config = dict(
    dataset='small renderings of single solids in any pose',
    encoder_mlp_ratio=6,
    encoder_conv_stem=False,
    decoder_activation='gelu',
    decoder_mlp_ratio=6,
    decoder_positions='learned',
    lr=0.021,
    orthogonalizer='newton_schulz_5',
    batch_size=64,
)
Rows from block 4 of the image encoder, named by matrix and row number. Each number is 128 + 32 x the weight over its row's rms, rounded and kept within 0 to 255. All counts start at 0. Numbers have three digits each. After the name is the row's rms in percent of the matrix's.
# proj: attention output (encoder.blocks.4.attn.proj.weight, 192x192), inputs 0-95
proj.11 104:194138058100095070093094084146126093139093112131167138093096178149162122115111143166081171134077105062083098160115184107133122075168211159111138133080071143137065126175089122163137138141126116140172088126113122115174176098072116140135102163145167119148161120169064100143163167127162117143
proj.12 109:115177141148113112096126085154115189095083131141189125159157137128074108125107125107149145083112138136110159152142115118182076158090128157085139097143191108107147107129098096118149116135120156096195136118134147164110148103074148112139157143150166190138175108075124124091127096136134131107
proj.13 097:107139147161076150102116137124156140142057092157133125149146106105106170071172147172094130114091112103086126095176161086141076134153185081063129136185104125169151090126112139065147074139128114201148119175120086141127146155103124149087160132085104093130152089103157134051118128145147096166
proj.14 099:159176152103107113091123157181114118152170165154081099151136071126154083100112087098168113140197086118168128088158097095177121125158110091138149152094138092169155126138135145177207128144178111167163081161174079146119163127082104098172086086104074178111118139168139115165115168067160077107
proj.15 094:154108107134109147111179101119092108185142137079086174051141151078148055111158109130166093108140143168074125127133092154090101142162117135125170149095155086169137096159087141168132084127143121124107144149148136183191206179135138113160139122105160116155106155157113133098157161143058106139
proj.16 092:169117171118149185150153071138104137135119142143135115127089081194117126173128088107212135200119166115151145137100112155126153140122146118104127148121200147138105106156131134218142096096083111127124114088109128198136148116072093083137142122142104152117113117087094080132132123157089154121
proj.17 095:137050098101123129177143192104113126147084143125107094131082159164133149125149157140169139162122133122130161145185117113136093162114157110071135117141087128096108154170189089099139190092112128135094133093120102125153133163166150073127118061160071100104098102168149070200125106181047154141
proj.18 096:112100118090121182153139121125131102043089142150110113139153066181152106158105114095162158144155149128126131112142105107137167051141156086116115099119108126055062126151094128113126062124084127164128142190140116088080136080136223113139128128141154124115107168100164174157134101114118194144
proj.19 094:082149076172115152165119193120128058143175184133081106161107152139127148136154152112108148099132121160078187150099121140122106120138177170161130139085110089116053134119118171084150149105177217137089074204160095135127123113160078136087107189136163151153156157169143104083079122124146101060
proj.20 102:088166094089098131075148110170084167104119136194171111176122119140090116134169130133118170172152139096149123100089111131128068139126137108147091120167133119068155126144106106207095150129129133155087131082154061080146104193096192200136224082135159075126180132096130107169150137076114149104
proj.21 097:122090123176096139142099128150100144150112112107122150189084153111129132134184130107128191078113143109163132112139116160135110149207146145102126151131133140081149124158129085105084162158150132137125134107113190191159147077099057051099115089163071108119150133129096159093117107112111133126
proj.22 093:147195086150114060063130119112153111169044145113155134125081116090126092122056134152169134181175121128133079120109076116094106125166102091132089156168126144091073102102095163113148130050145157119114084097112138120113111148174084139155127166096087126109135191093149134139139131110171155138
proj.23 099:085172124111084115105156111144049134142133143129126118139099127103065142103122086160156157138073180099106096087120111132150149100142171110155151161155152148094134167158168173163120162118129095179135127161118176155115121198114135181159138108132111122151147134142138124085167171094172140165
proj.24 094:128169148149161144121162098170118068147128103120119131094133125174179102183117094170125118150162135128101147146178143110111166078129183139174154144042119101157112120137117083133111113128129138135092105109128096135156158128134133214176124137110165083090126118090121150121154117133138171102
proj.25 092:131172099148131078128132077133130111126093086177131153113187162085172095139088108148098114105114115135119129154138077139108123095131096104117139085155124146073150088026141126167102104126140135156110129072144110137110131107129091152172183140096092179118168057097101099142060130156178135139
proj.26 104:137166090164153128126161043114203117103155128125139206148214161141136157128076132125132158148128108126104132127178131150207151153101130129175127125137194153119198141159148076119182133170160121146158145130141121080095120098136122117156117130093135141138152092056076124112116149114082089121
proj.27 092:124100130182107154087096114124126080139193107116174119149126113129093135113163145137188138104114069088131124140165152057094140139084139164155113131179192099132168090152139096092143136093083147252131099102082192205115139121142145097063103185149129107101177132119127108096087151176135158133
proj.28 100:118095052124138150115216108142153108172121132175081116111116166128130100191153127145137147146125150132124072131154113142097131082156125201114165155128136150134105084082128136156153150087142170089153115118146127080124127085122146146204144115175121139172102145161131095160138086115105157124
proj.29 106:144179117145104151139187123170093123131091123156097119138120066145122090147140135126107152095112161155081122127126113150120150172145126130162084115092134158126123143098106131113107105176117251109100071135148174151061178097184074110158101174142135101192133147151194149115135164167105163167
proj.30 103:104158154123206116195106142131159086104127133150120109108176127130152101166081144053076151135179132122170112138175095118170157094094157115139144108084119103122159172132157144168147173141202226137112168088148157147108068102159125107144130111142106157081086118141108117195135160137175127143
proj.31 100:062161157133112179220127183120110111143150147140092097171146098139084160117090139128111193113122046121101152108134156102087140159105099097141152193145104112115107131148116153162139097130125147139103120151119109093110093148129197136167128123058145085086111104107128134138143084128078104113
proj.32 099:086140086180116106154146149151131132220147138137092062154100105137151146177158112135147139119119100113124103095151126096124130147099098125123147046123130118086134136139086176111125157115094067116174068137113115095124151120083067115163122076161146179127157123182138155169162111112106079199
proj.33 105:108094111136118129138125153140101168085109129151115174172111175126117134086126213189074126146048184140155130109125110112140147135117143136148082082138130154105028174078111178086137133096168174125160070101123123131130130133138145180123102106114124145182130151069135142095159154138166088139
proj.34 102:108086093125176158108099100188162148093112129177156135161149170174136163122088120125134142122172091129131091162111107148139133114067196152140145140191105071116127037104114116157152149144147100125095109170125108105096134117114155193152195138125122146130163130116098141165123141125147130141
proj.35 119:062117164139105192125189076165138105125165111127114074096175152126118115155146135110180140124076154118115125119120150138142083150133041050113124138139122123141151122158106112068127121124161159098171144094182134075118209128172153147121136075083120118171152120110090134134116125099158137093
proj.36 108:126137117122126087099131119135121164166130105176096205203132138129118152096127166167145126122097111089148135103100160114122121098088167118094077065085174070042109133128165131095170192125098101154161139109152138079117183114053143174110110149139086148116208075160139085117152121136078096112
proj.37 099:125152096126200195117152083146133151160161159105109113099167132116103106066112118129140088172101092085140129078123123159175156112135117103141093114150123108122073159103143096037155143169142133154125104084134085161129079161111125100069148112142060161101137186118141105185159131116045114091
proj.38 097:092128128096157089142132152166143057097166169081146146141123145070141119067127137119064193164139155113158177154146161149162133170080179150085144132115133107144152110147157119173058157172121116166097130113108146144155138078140171111096119143153121157093128112149132136094097106174079142090
proj.39 098:128164124129135068148127168111076123156073123164098136149107156106128158101148180132148129052100146094193116104168117127121205092114191095102163160098145155103127095063168196146069104113104183107081093101136126129226146075147104138152156123126160091107142074170130112189132162124070102120
proj.40 107:173092140137133147173139126094126111139087088151093103138058139124123119127132148123130095119161052092119082142183179176195145111115104130139067112177147130150193113127170098157058120210099140161096168061118064081089098142102127096099164123091138125109124120112111133156095174123104101104
proj.41 100:049145145118122123143091180150094116112135135055106158114151146102109166134125137150119161060057180083120169126189156132132109084146141141131211104145128172129216182140072110199075118142123146097093170123132158143119091181113140145186119143113055155126110166111123119084085125142127154098
proj.42 103:143166106106117106146140077067185145136091075181143159094145118190152135174131176117087178113121115139056133142106139101151107191131167121159154137095129117066105145110137157153126093147097099137164090109169156134132098078129147131126105150161081145111135139161115168156163150107127161185
proj.43 100:150171148084160086069135129131148106182148107134133131108120106125149114169096122135125116192150099113132093096113167162147121095171116089120112128139103129165172126148134175144156117143092101126146138145131102153124124097096162061132130138051103158129062151149114077184103123126143110126
proj.44 101:120157094184119114099113153153106128184125168084118049107085121182083099139162103098114128154136151125093137131099135163114100163152053139156116120102123168113142115115167091104105110136091157097099106150097157173156111148166073098090124141123082132098125200136125130128143135137080156126
proj.45 102:160173120167120133165118171109131084114113120115104157139142165128142136129121088103116111102128128132117210148197158076125129124110148170146146148090154110093147122149155130122152111127141168088106167121142166109156125068165129113058118111139059151091086123055079176158130139182133047115
proj.46 096:057171099117175110150127139143109147138137123165078044182076105188088121138065127133175120179153092121088103133168124169120063175103147127090145107146100122086113107216166185123123110112120123105134143135124087097137130118133121145049107131148171166130108112154133132079103178176098115138
proj.47 106:178120139178112139125123076090154114157136101054111176096115126109117156167154108150147158113154093133126092136106162146132151105161107124144142157100094098191146135158120121152144067066150066160101113111118159092094122160158148083092114096105096112118078146156093138096120149132113108108
proj.48 101:092164131121126106141115133110139096067100072054134167126081127103134136118138076149128155151173134175125111165091125124153099139071110140184224114116122080118132134125140158097131096058107164084147126120134101086128189106110181136122132055129096107125132117135164122138191099142141082199
proj.49 097:157151149130165155147085171107124151126138105127103125130104197116150148128174194158067090085094107132121143134177085132147174083115150113176116083123101172108151130098086122122153164156144111099080133120151185207170195090135120087110106183152161111180166109119059123075112174122136117061
proj.50 094:153150122126094120114167115135148109107108158138125145131126083151147121048119104144138162170121127084107116105167190115117091128146160132128158156119102093106139166123112175146180140148182100138062136180086147147123069166115158131160155089114104141181143070155146107115125097180150113087
proj.51 097:099152139076132106156193140121152138119107139156094188102151142092204109131106103156211128168109219121126164152135154115160155081130223124129134093145145121104143125099165134158067139138165178124071112182131090083172127104179110108097072114132102116127091156195190158119085128099108070166
proj.52 100:111145136118143161105126091104129145125148105094180085131125161136133125107182141129114104134076064176140172107140162108161179112114100099120163049161134149161129087108081143140106107131058150152154157110108090165124087144155186131084135140136115107160172115090133138140166118101032129106
proj.53 101:108123113127131154118142104122145135140147087141151147183142172104157130173122123122098180103143119101167080136124079184138093193092107128102138129086099106179106112165186101138099118122184099133136161125139176087137131132139118084148125127141132144103180166138140168055185132158079184166
proj.54 093:116097175094113092185141088094130144097156067132111101128162088135108137136189124174150116113114081130198179114103189109101141092167144132068145141055130170130135162115083147120144196127129121157095157128096063143155137109166173150086144096203167093151111127091176116152115150157145133127
proj.55 095:155105183101111187104162076121153179104128126124185144053130108154097110149096112057117108138123155180092109113108132117151125121211177138136136160132116135078140138127167181133150143130200120119117164147148146115143093148121130146107128126112122093153164115120101115110106074075132156072
proj.56 102:093088154064159119147123173120132110065118152138141119133114122099144110097140178109092140150166136145131159091140100100106122145150203173120082154142135122130149140106136098068106117151204120119185089095141195162097129076090108119153118161118134075161142103172118153076116151145189163163
proj.57 091:107107129162130118151085151059143080108138114191126107169131154112138133118174142097094107122164114104132132142119135122158131104117074151131144130126142128158127135121136134115149134100099180176205155148105148145171127115121121175084064168129104066112167090134112188126188154082187193124
proj.58 096:102157077124167156120091135182110136130168122113119122134132156147124170129152137157124125129112126080110140128100091151076133037089179109103082113161081111123106199169095090047089114151034165193126087110118083103145190122131179181142110087105081078118132133121170193118180132095165119121
proj.59 094:114109124131172148166123157204130106130139094130120140137142130092128138106094129111070155138202145067130127083222181127149159137166182188148174192160097147117146099161159172102154108150101111103118108118124099168133138106160199142160169148141149111118105148139178164098116110135179117145
proj.60 110:119131105098169099158134163095190134180158134124076106108160151131168151144113113100161127166205073121123102135148134077121053147139137189096132155160166103106166137118130180144121149087165102124135153130118181208143136188195094174122147115162074057158216111103109151146188133137144140120
proj.61 093:136110129119097132152145166148108158164095160142138107141080137167137110168149113121129142203154163134075118142090157094130110205127180125125074178144099138175076122127147162158165098097100093161116087130179165110071109084120081130097123097110151165122099106131082098123113130160141087112
proj.62 095:155144105132095089102106125132113134133145096093107118089117124119153085141117116123098188178175074176129127111125073159178122176126097108122153113101113108136094126148101156121154193129111125144113145170083144077119091111141115107103122208117163127118161050089117133152137085111210129120
proj.63 099:122162122143139163142132192131177152164157126089142078134148073168123124156125132106094152184120131129124121127087103110158136117223142149093096099141140112094096112117123181171155154141097089117079077132082130103150148074108086116131075128180124098116129170160167135130108112090112159114
proj.64 094:110157078048134116091128068218093146100131079144144113107144154148174140182097103088111141134106137113141152187137085111100139093079164163082100127101155115056128129140098132112113078101107154088116186161122114071140136060097077126132139105165139123120080116165143110178140141167143151173
proj.65 105:072148127085068106157111137100104116123093140190105114149092144116074133073163125164146133087118158105174168111154102135092085109160117175131155178092152082166154105083130099162166113109137097104128089148075099158110132147116099127131080171114184146118098161085126080132148088090153190127
proj.66 097:118130084167131119130123086172143082130137176171128115163183145173119119130104125148123097134091153094119101121145139127131072076098164143153071191094099126090119067125091102194172095165118129066127136156131119155170138153063111093139140148134145171150132156121106168203112121151114069104
proj.67 093:171110162092143109149132152099172131149124130104126135137154088145140111134139078127134183142173138148144129118164142133170212130093152083129146095165142120153091099121151126125147151148142164194160138148153151102174178085179126207146148122087090105137186060162135171146163171153144100112
proj.68 094:085158132140121124154116129143161081080129136191153150132129133146172119146120092147083140129123175135099163130123133174163119143107105069139164130095176106186165113153111097175163083145172089206149134129188150165131128131124077088126167088110105156113131134101166068161093135090085110086
proj.69 104:191169086200097103065182029124119175088097105145167126167151123132104135168122159141100140057093121080110135094159116168144099098175139112100067168183120132097126141116139112090104162198163077109103137149113119110151120167133113067106189099064175107163148162141136140151142090138081097106
proj.70 093:155092063163089110103130104072158150178139146128132171147127087119146107141148102137134119134153138109127135172131128157162103163145112196156149097097130097103213076103145164167040175158110132144122095088117147102128160086161131085150079124096170155197157104152123123147127148152198089133
proj.71 104:082186127155118139159100164116098129151165216221123106193117127147100129062121197197128101134132154081153167132137087068147115178132130174101065165117128132130088119105083145101153134128132191112107136118064141126128096113110034166129096136131088040117165114141081148125147112139099115092
proj.72 103:112127133143155161171136107109145120142153098099141037114155146166133157144087153092107133150117143123160183131098151137208120120101166128122073102094112153142108128106109143091139149119159182129116116078137136149128167139098106093106125179186100166174182134117109094115164126175035160147
proj.73 104:131099211176158120178107138172129105100143166127122174167146113083177157175138124120094103067188102076045140123095148134183147105115134148233125145092146089158141139099143125119142156120167125151104116168124132161113168156117113052110075186100150114103140182136096114069078144141124132130
proj.74 098:168138171108154118095131061135181066129155114145129093069137136123175131095146123160131000163126113148117095086153057100064180065136113089140114106125114163169137127109121151098163061149094136039104138175127100115158116067109143168076130133164162151108075139111126158105128107115151144132
proj.75 100:090137125114152048155098166111105143145148138150161076087097127066112134100175178184129046112108108104105151092129104142166168118128080097165087155096134128153067107132146028064134119189102175138135093157103149080085153119123157146112114177154137101084126122101126088093128125127124133140
proj.76 096:107160125123129134106140108118189174189161113091174108160170096159111103156144090122170113129134138055190119111138100116178134167153103155121122131101112157111134157170109118132090132151136064105157169114145083104121159151088129147170182112104164131173118113097181154149100095139155120116
proj.77 108:147120114162093162166157121095156125069108154138155093089108141068077130104129071086126132102143152144180105129138140086148108105166119137133156136093161149075182134123140089120111077068187173129130101076126113189178115061142130160093148124163109097114124116128162152136162162151091162117
proj.78 087:164128139130134125085078089170160206133104099185156129121153116162139172114121154167130084112116181105161142141043160171162100114141150171133140117116154104113084088130114107169095108146109137136112099105142128130149066159082125103118164084193124144089131076168104136152128113128093105058
proj.79 097:141151123110148113189154137154085171120113122089105096178119127154103088105095094083205130154121102095139170166113098123145067126112144163104156121161155135124151105095131109151155121121148146151094115150127121170177155135089142088126091136144074140085132100191119092096098116109085161158
proj.80 099:099154166079170116179176142080149092102134123141125046138089147153127118114130151115136087128098197150085112159108115102101160092156160133115102132131133100129125126115087081173084074156117206182091117196114106126162118080140134112047071115134099142111080108131158142140106115126111133103
proj.81 101:095105162123110162097141149162177155112089086187170146107186140069175132152143109150135140133189130137144103097122144102106109128176205148175095154104154046140108154136049152117132090117159154115153128135131097086104148087133165130182125189091179157139138083104134086169152128154141070136
proj.82 102:110110123096098170140122123096136153164141111134133187175172099158113169164145113054156151127166099150163112173156107097102106097092109114112100187134154146160130136125112094169116140130132197135108149103155087119139079163151184136090181075109159083164165129076126133157158077156101144092
proj.83 098:107100085164044069131151141191114119073110127077142157131085138059105068183202082152167188099108158132192153167109091135114150148162152092067124136152138101147129113139157162100119129090153115172175118153184097076082153103080131119093141102097133134106126112124108117171074152175140096158
proj.84 096:127135153091142111177134078145118174168147155145089086104096099144150076146130134129160115103124124080096146126177121115102132131093117168111160175120114136177111134170108106167144121127119109130129040158073135164155161144176118079116068111092116161148163143115080129154160145148060170148
proj.85 099:131155113076168058169137136137136030077129219083120159064116130098163125105157125105123123142198068105122115104203108161120114057142174123188164180107149076132141089132151114108178109109145080166108131198075126139149125112086144096128081163098164131118114163109086097140103155176200062160
proj.86 099:192128149189143114105150053140098147113102089155136171118131200102115115082085091139067132110106098162104138143104130126159140121117101110142107135127070101144127124155152086124117145110133122123172119105157115126130186115091176143124110120154138140117131104070115125144135083094089178089
proj.87 093:215150091126148056124138144147176144143154151150139127112191082113179143148124111051106098122100106097177152144113054118073105114120123145159122108127183118079097170119139117137109110107129072115142096146136112171071098112125123163144108143118151086167114107127163112059110121142151130123
proj.88 108:145099129108100182149096120077132125083119181162175121126154112143149149073101181100089157144158111137108175118136086122114181155086118084091167135154085115192142125129132157085146052114075128120132168124159139082119085141150197123094173110132136179088089113117112132155139110114131122131
proj.89 100:120188072108099171121125086127135117192116146198107110161124105120089158159188155149162092092135129088112158125174133161148109154148106151126120146110154138149130112106133129163163035152122119139132135176069094112107059095092152126077130140075125109144000119134141143163081125068139094117
proj.90 112:150158122175148126160101105131166137185130164181167145141157149095157134157136073129152062104121086129112142135167145128079168136122158123135078127120146131146077189106124137108083135139113097136097170083206126129112149120123140107198181057138154137120154056171162131128137148140108146120
proj.91 093:092137079147091138134118138066163100118092154138109155133144095131123119142077141160121141116112161099145159108125074115068111107151175164109136122164173183112144125100116129143158113169121226091100171097150098158210106095146188146063130089164161152147196108112166139141099132161115157102
proj.92 094:140092113094159122131136115105125081103096133136117097091120171127148153100066127154137074149141152156177134198108156146125152125126094162119100125137119131105197092102138171164095135083167156114134111132152132078073172141132088102150168170133122174162066190109140138125126143147145139114
proj.93 100:111150104124128104142163099166118147137124100158100189126135144074112108171142121175142140108106097084159098122134164092104143090149066131046155118135086137155094081209141107111124168104100053109160130122112162117131138164124119098142166128126131108167184110170112161091138123140165163134
proj.94 104:155085134179102140081138133104120103157165109020130172139102165108083122153140110118153145047089128120163131111154122124156147101066070160141109165128161084114141144101148108121134127122166157116123141109081109140096160126107142104151135164137127077186141081101129131116141109126108077100
proj.95 095:147104107166168197131131109111172124112130104149127147115145165125142139108172134177141083148067156085117122082129053096143160089116121119135117134189157131089154128121122043119081099166108187118160141190081111100146140152130139081164106120138169048125112117157093200075139145155135068160
proj.96 103:121105164179151144155119127114103078180132106095083142140110101140101139158085095143154154100147165170131168101169082134093098154142134064096188076117130113159143160077132108152124126147169121186200129187122114185160120125168168122098153113134142162140147097167134139119099139092151116192
proj.97 105:139092094080151104115164096144108171155112084119161046085122146156153086150099095158139092249077121114173089132137101108148164116125100139130131152114108154130183097174138155146146092105147146151090137082104098187095120101120091046114121140146143151160070121102084103126181107194124095152
proj.98 097:142136104149091084085125073167145120153127129109188119118108140072116144153143154176155114111095133069061136149123083104198170101129153066127032099119142137096085183078149125156122103142136140103127157164168149087155116216124138174167101164147194179110184169102131117068119120135152142183
proj.99 093:178127151154129131090146169124138062188141132165135127117118120115161069106212113181115106102125156087126185178127131129123100217145147089121176112094132104175075138123102108140118128126135168128142136092170134189144126184162138152129167092139115115170111112116110152140084144068162073105
proj.100 106:145168183113142100098094134139076132156203149096089097169151089111093137067052138147092164153172107145144114098132097170108145140167160124116045142140138088116174053101158145107079173117156080105187150069138144086120135115115157134140140120090133119174155099066088118130170112106150095107
proj.101 100:187071140145144083122071052118146208107159094105186223125143177096136136149134127122108117101097142195163145136181127131125191143139149142094089148185110128128141157138159091111104111205114174163133117070089067086090094092137179152106157123080159082138130109080131091155111148131116147163
proj.102 104:072109161107213102130151143108105055173143130028087136119112150079117143121064151134096143115147111133165133163137083112116130113127112150129140133135111136180126116119120081066135097147112180067090105158090133103124189098083118116147113176144148124102104119081126073087090153165135105140
proj.103 097:140132117121083057162182149130185166138075176118106091170125145099187092162150083095160111146131126053079114115137085113079184137114186128126099182198116120090142144073078154147112083155174115150116140142092161097063107167125120093118106125111142158133098137143081121119098114122100129150
proj.104 109:149127141123185075121135077093105088101138065064169144072114164152108153130113107141114078092061088070146140134102175151167197103112097094108116154120115125177093118154183149143111209137092096099129140192134159153071109147159191148175164104114136089141116089140166171093082139106136195159
proj.105 096:157151125119155163118156132127147082160171180154123143119120112132086078140103159172095130137149142172059137167159138041142167132114135112135103094163096120119149109156107074113110149160125116104075142128138145085109109123197170109130124111141159048093081164113144174122155144089124103134
proj.106 101:098163139086111154171089192055133139125111136092097143160123116170105169102132182145059122139124140165052127101116099121128080179100122103165114129097127142134085138229121122091079155140106129133127116120112150167132160116209159119154111115159090116142144130157127163147137142114123154158
proj.107 096:152181133154079125137120172100183117126102152145128127144128082108119136100105095056125138065144154102140176138148082121143137123164138141094182200180077078123134084105063127121130160130183167111139131122064177139098123118141074106154077198155105113167162133146090163102118125124147167091
proj.108 099:145164098149122147122186151104192094123124111165110130150090085209097067098208182164143130109165113078147134107101094168125152128154134155119179168148128114123152135156113072137174171140135082106098126132095113160145143184101025118171087120157125157026102218185070099128102130111127140150
proj.109 090:147134076127138165120124102149165166149129104112121091137175123107087121150151133133098134106147129133132086085153187119145107204106135113113212087119089169123114143156121148137180103114121129146144054116093135135134078125089079109135120182048157110146130104144141118130129020145128170132
proj.110 099:149131119154177124108154166117136095138076112125099143109059071135126101079103093161126112133116137159121126137134152233171110159148138155115116094089098140132116085138103114149069115120104062107184053132200133141087154087198073101062146088148118157162103129127135148094105117104144098132
proj.111 095:127076121140100150108154143156121180125187160120173139169126141140128153118125108123086159151132167086103139154168158167128109158104084139164119135161109081160136146091105104129140129155144111163132127126095132106166125122128142116051100120119118116168158136149078133145185113077113117100
proj.112 098:134119125157106101147109146156134123095153184097139169134145152078168131120129064191100168135134172145073125062135072139101149082112123111077143127155134141113160107118111108082139118163117094103102144124123146126081189176108144178240177098063121096158124121085089141069130088133137111102
proj.113 090:123097123137139191058141092114177182132131101143133122108166142122162089109073081132153169202135149114130046115045120109094131159155130057141111158155106105125137111113124162140130123145144124138152151123106138176144157102078144066135165130133173147126182097144168180132043118147163142159
proj.114 094:123129108171162110183098116101145140079080154037098146130148110099096123189118151118098169089130131146110166131120141103126136072117041143131106122168097123137087092126078175141110135108104107131142151135133167146081150148164095114187128111178174083136161167122106150106152171184125130098
proj.115 101:162119129138104170094097158126109150118115091103096131154070112186140165119102086097146176147196024152145089114131136105134181144138156118125100145154118149219133159132126110160116106159136103103156128106143162126069106159154139173152109123134105143132131167155182159147158079130125145118
proj.116 090:132158156113141154153159101124152156097097145121143133095151120120166165158101126103091149112090133176114070123096137133178111156142110121139142110122116139095090063117114115171117095097111110084126148138101120094096120179098111087165138035121096134130041112191061119112172156080209135153
proj.117 091:111114132067121102139094216125129125062147146125082089198093143141130150130157130067129148114106143149160130150069174162148120208108167124132206135142087111149150178105153123144124159121128127061077204162159072092137098115149089117128143056169155123095101133118130134120115091124148160136
proj.118 092:137158127109133153115158142138162107128113144163107160168114132129129133123125103137106187071164135132139189122135133082089108192104139155120112140096073121106184141125148160134147119088172104090141137137099173138112123110181092151170145151121173139143090150107162164105133134124099118146
proj.119 089:126121116142068123065070113125119134124137154114108121150141146142151097118136121102114134126122098125140138110134112092178170140127089138073153096100100114153107109151112140115070112141157168090123157098126122137055201138111164091114222056164154192109078171106150116121148149119071160090
proj.120 097:056086149118162097140146163145070120112165145023108147169114138157093103087147159166088168128022136130163106164116133200157100138123147135107140091152115137100161147152153146125103108162148109162106104148116129120097155136186138115078128138143082170167109142141091115147100117127125122116
proj.121 095:137172153184114142151087067173172143121127155169137099152125145123167149115142147148094098104102105091138128143173114115127124060133124137108099117194165136079163071078164124151096112122127192133157119203159124039090128137145107154055138125117175096129141091148103165135155081139102199097
proj.122 111:145135130185147135110118152141149175148139116137100199123102134130150126146181125170121125036118139109132107158128116138151132134163103192114096120165146143145090084121114102155157128099114086102132114135109114111104125148121137073114128146117090162131088166153111103151138149102211117163
proj.123 109:124193106087094118116108134125161145130116152145158113161148098115087146150141141091144105089131160181076148168078142105123125150175131101126151108106171146105156214122101090118113082087150167193090136189124142100121135144140153090183104145129108134082044176113118124162141193111108095136
proj.124 100:082128120129180105125183201112133100171109085151067082165091141108146150115147168151125082099087183117108078136081183099102099128144144102090170070141124136114079159161115140145136085128092127125048045077165114137101238083196088092147183132166091106113110133141141157080141140104127112126
proj.125 102:188114081090057158126135105054164163072073101089088131160162099144150117120096130097120193105199151164098161121115165113146148073123176149138154085157102120144153167168122108122075101173142175155154113142144084081070145187115126136165120139142147084149130138133159103087183153105096111125
proj.126 121:122106189134118167167094145099126128101126146146095069122165096107136116096103115107097098128199150135133120097118109128142118142076099167064144135155086152088087087144163208098090132101127116151168157133128111146076072145084115127107182137120159115149142145057128086138121105083144159057
proj.127 098:067140159114141157100115173169096099083137113117088073161105180178143133078107150110124078174133141123104139069117154084135067108138155144136103140092147084153124073164133171141119148133127116130103152064184105074116171049140149150097152117161177121099113031140115150143131117191143141128
proj.128 095:099089148133103166164082107099092111115073144116104134143103188127138169111175091180127112117092123182164178108143133121166139112167085171100131110129101157085150077119191125135160040128097105187190133174054159163097069133150185141055111166125129135129156078103146128155152137136104138142
proj.129 108:077113107111147167165140100143147144120171160160152071149130114162110121152137184047136133124150126179123167134129089147123105236105144109130153201135138111146085152108116096175171095085190130098060178123097161086081105143116113146170179117146204099182111105104104082126131122149144088119
proj.130 098:160119134165134106110108130123161140123152132105105178119137177146122110094072130112137116206107160132114135156118126153131091148063149175133091109140160179096116133120126140112106097131075124103083140065122152088146134123092125172111112122060140130119119121077037083100171084109082170051
proj.131 098:123065114152155125160134113047055101115158135138125088169101129206163131117101147084196140155186193120091137152162124132113164108138081139151185142121192156139144136096125107159137158070142111147091147112122141131098010136108163120109124129099095109122107133123060102141132161156131117131
proj.132 106:104175137117118145144129128143143111085156149162134130112155140164160128089147156122124106122090133133131121075125121185048090129111087064096101159095148125082100083080133101125136110117096120128187137147104189190057106076088126143111112144192126107100111159108112176129166088113139187121
proj.133 096:077122093105076149181148113139083111162158139144113082123086121145101119119141103120174129160102094110134079102164165108058072122101121114119119126141088115137108156160134109164138136117146141132106153096223151095157078138214066178181104103133112121161146117162122106106191093066152154122
proj.134 100:080180076087143075119111147158156090091127138116128135165091187104111114109133105186157110131117120131140121082180102072104130097113163112082132113184113132095147152110092163146157096184090148097119116133123116054113141124166157130069190164135105129099092113154113169125111150112113068114
proj.135 099:085102129156160130197097118177098189093143089153139139081171103114163109182186068133109073144104105178109125137131153144175111148107152171150154073139142123102074069141058174126158130127080046126091136144088122141166179136136136129108118066078097193094101130168112107120116186127086070117
proj.136 103:061116152150092124154105104158082179189149097140169085116128114152084148169152151109146172146137158084061095125064113179116132133163073102123173159129103133139160133136139140126155175158164162129082110145140131161150091130172091064142111143133106120122125167165173103107083137169155148130
proj.137 101:104123078112133140095141135154093116190137099177128103146108165176098121104188123149117113138093129077177099126095118060169138101166075119135054141154139118115135099118129142166066150167150136104162134156123123130167209144135175158203183036097171197106135103125112104119089125132138164127
proj.138 103:108143108194133146133121182139140104141143130171145168191140120150097147112155132170122110110087175102148135136106113124151139102143155163126123152077185101191121113118128160127138137079109101144152138129196133143106175127178103114137149113113117111166138150137116139097097164182219145152
proj.139 100:199116107140141120091181137086157129165118125077135135119129127070101106144105133128121112135118131112185131127152080148145161116156124128035114080145199135116231095174149119102150183163157078134104107125090085195124096100126176069124120171138132153096182122108141091126156106135080107088
proj.140 101:127099157137155151159149147079122112105128151084163180130132096114171072127138094133183112135111092144080140128077093120128170159114151151137173082097146123106110192073091150136167123113135151132206075080151123109132097102108125145089170081074036137118155120156131106120172049105091126113
proj.141 106:090064163122134151143126176144147059129137121116090133100127108142120147164152103076121156111142167123092126096160078111087131127150147146171166133180170086099118108066119148131138141168126111092139210096234153137114071139099171135103116100107105100086120146106183087121128084126098119072
proj.142 079:103099148122131152138173167149174132186132121201114062177174110093113125159104105126170121111177156145094127123107129192112180128102113153109100151162126116126123153126154096164077088197080136136101113130132149116167143037132108081103083179148052139142165088169140148090097098087150138133
proj.143 109:130124110110116141112131152095135162142104132105142117104140134144171159111104090128139150139158090120088143144106147163181170082137224141140064133112086068150197154144191111119132104121118049106145139144152062113208198136109168222128137064053135074116143118118125132180107147116139100132
proj.144 100:138050169187188165140138149103105103112178163075132138114159057110140106138122129134124103153078137126136049142124159190068096081100138086178126165133150106076137095109111140179122139121119159132186113174161142160127168134108185183155089161133086115110148179129118076153138168132115140110
proj.145 107:163114168112144084077111117113150155142135096093140194154071153155125168107096141144137110179129074152106118115185087167152136163131141153128121098152100136133159140171139109074137139128116099196102112132111096059139094059149152071043137148124125165113131117196137165124137166110133071139
proj.146 102:135128115138116084124147102140146151127078125170106136104152112104080142106109100152127113109116181148202111085139150097058085149183102125075146102092090155110151080134101181134135104135114144117123113036158078187153115088127133152048125081137115098178145176071123139133211086141108120103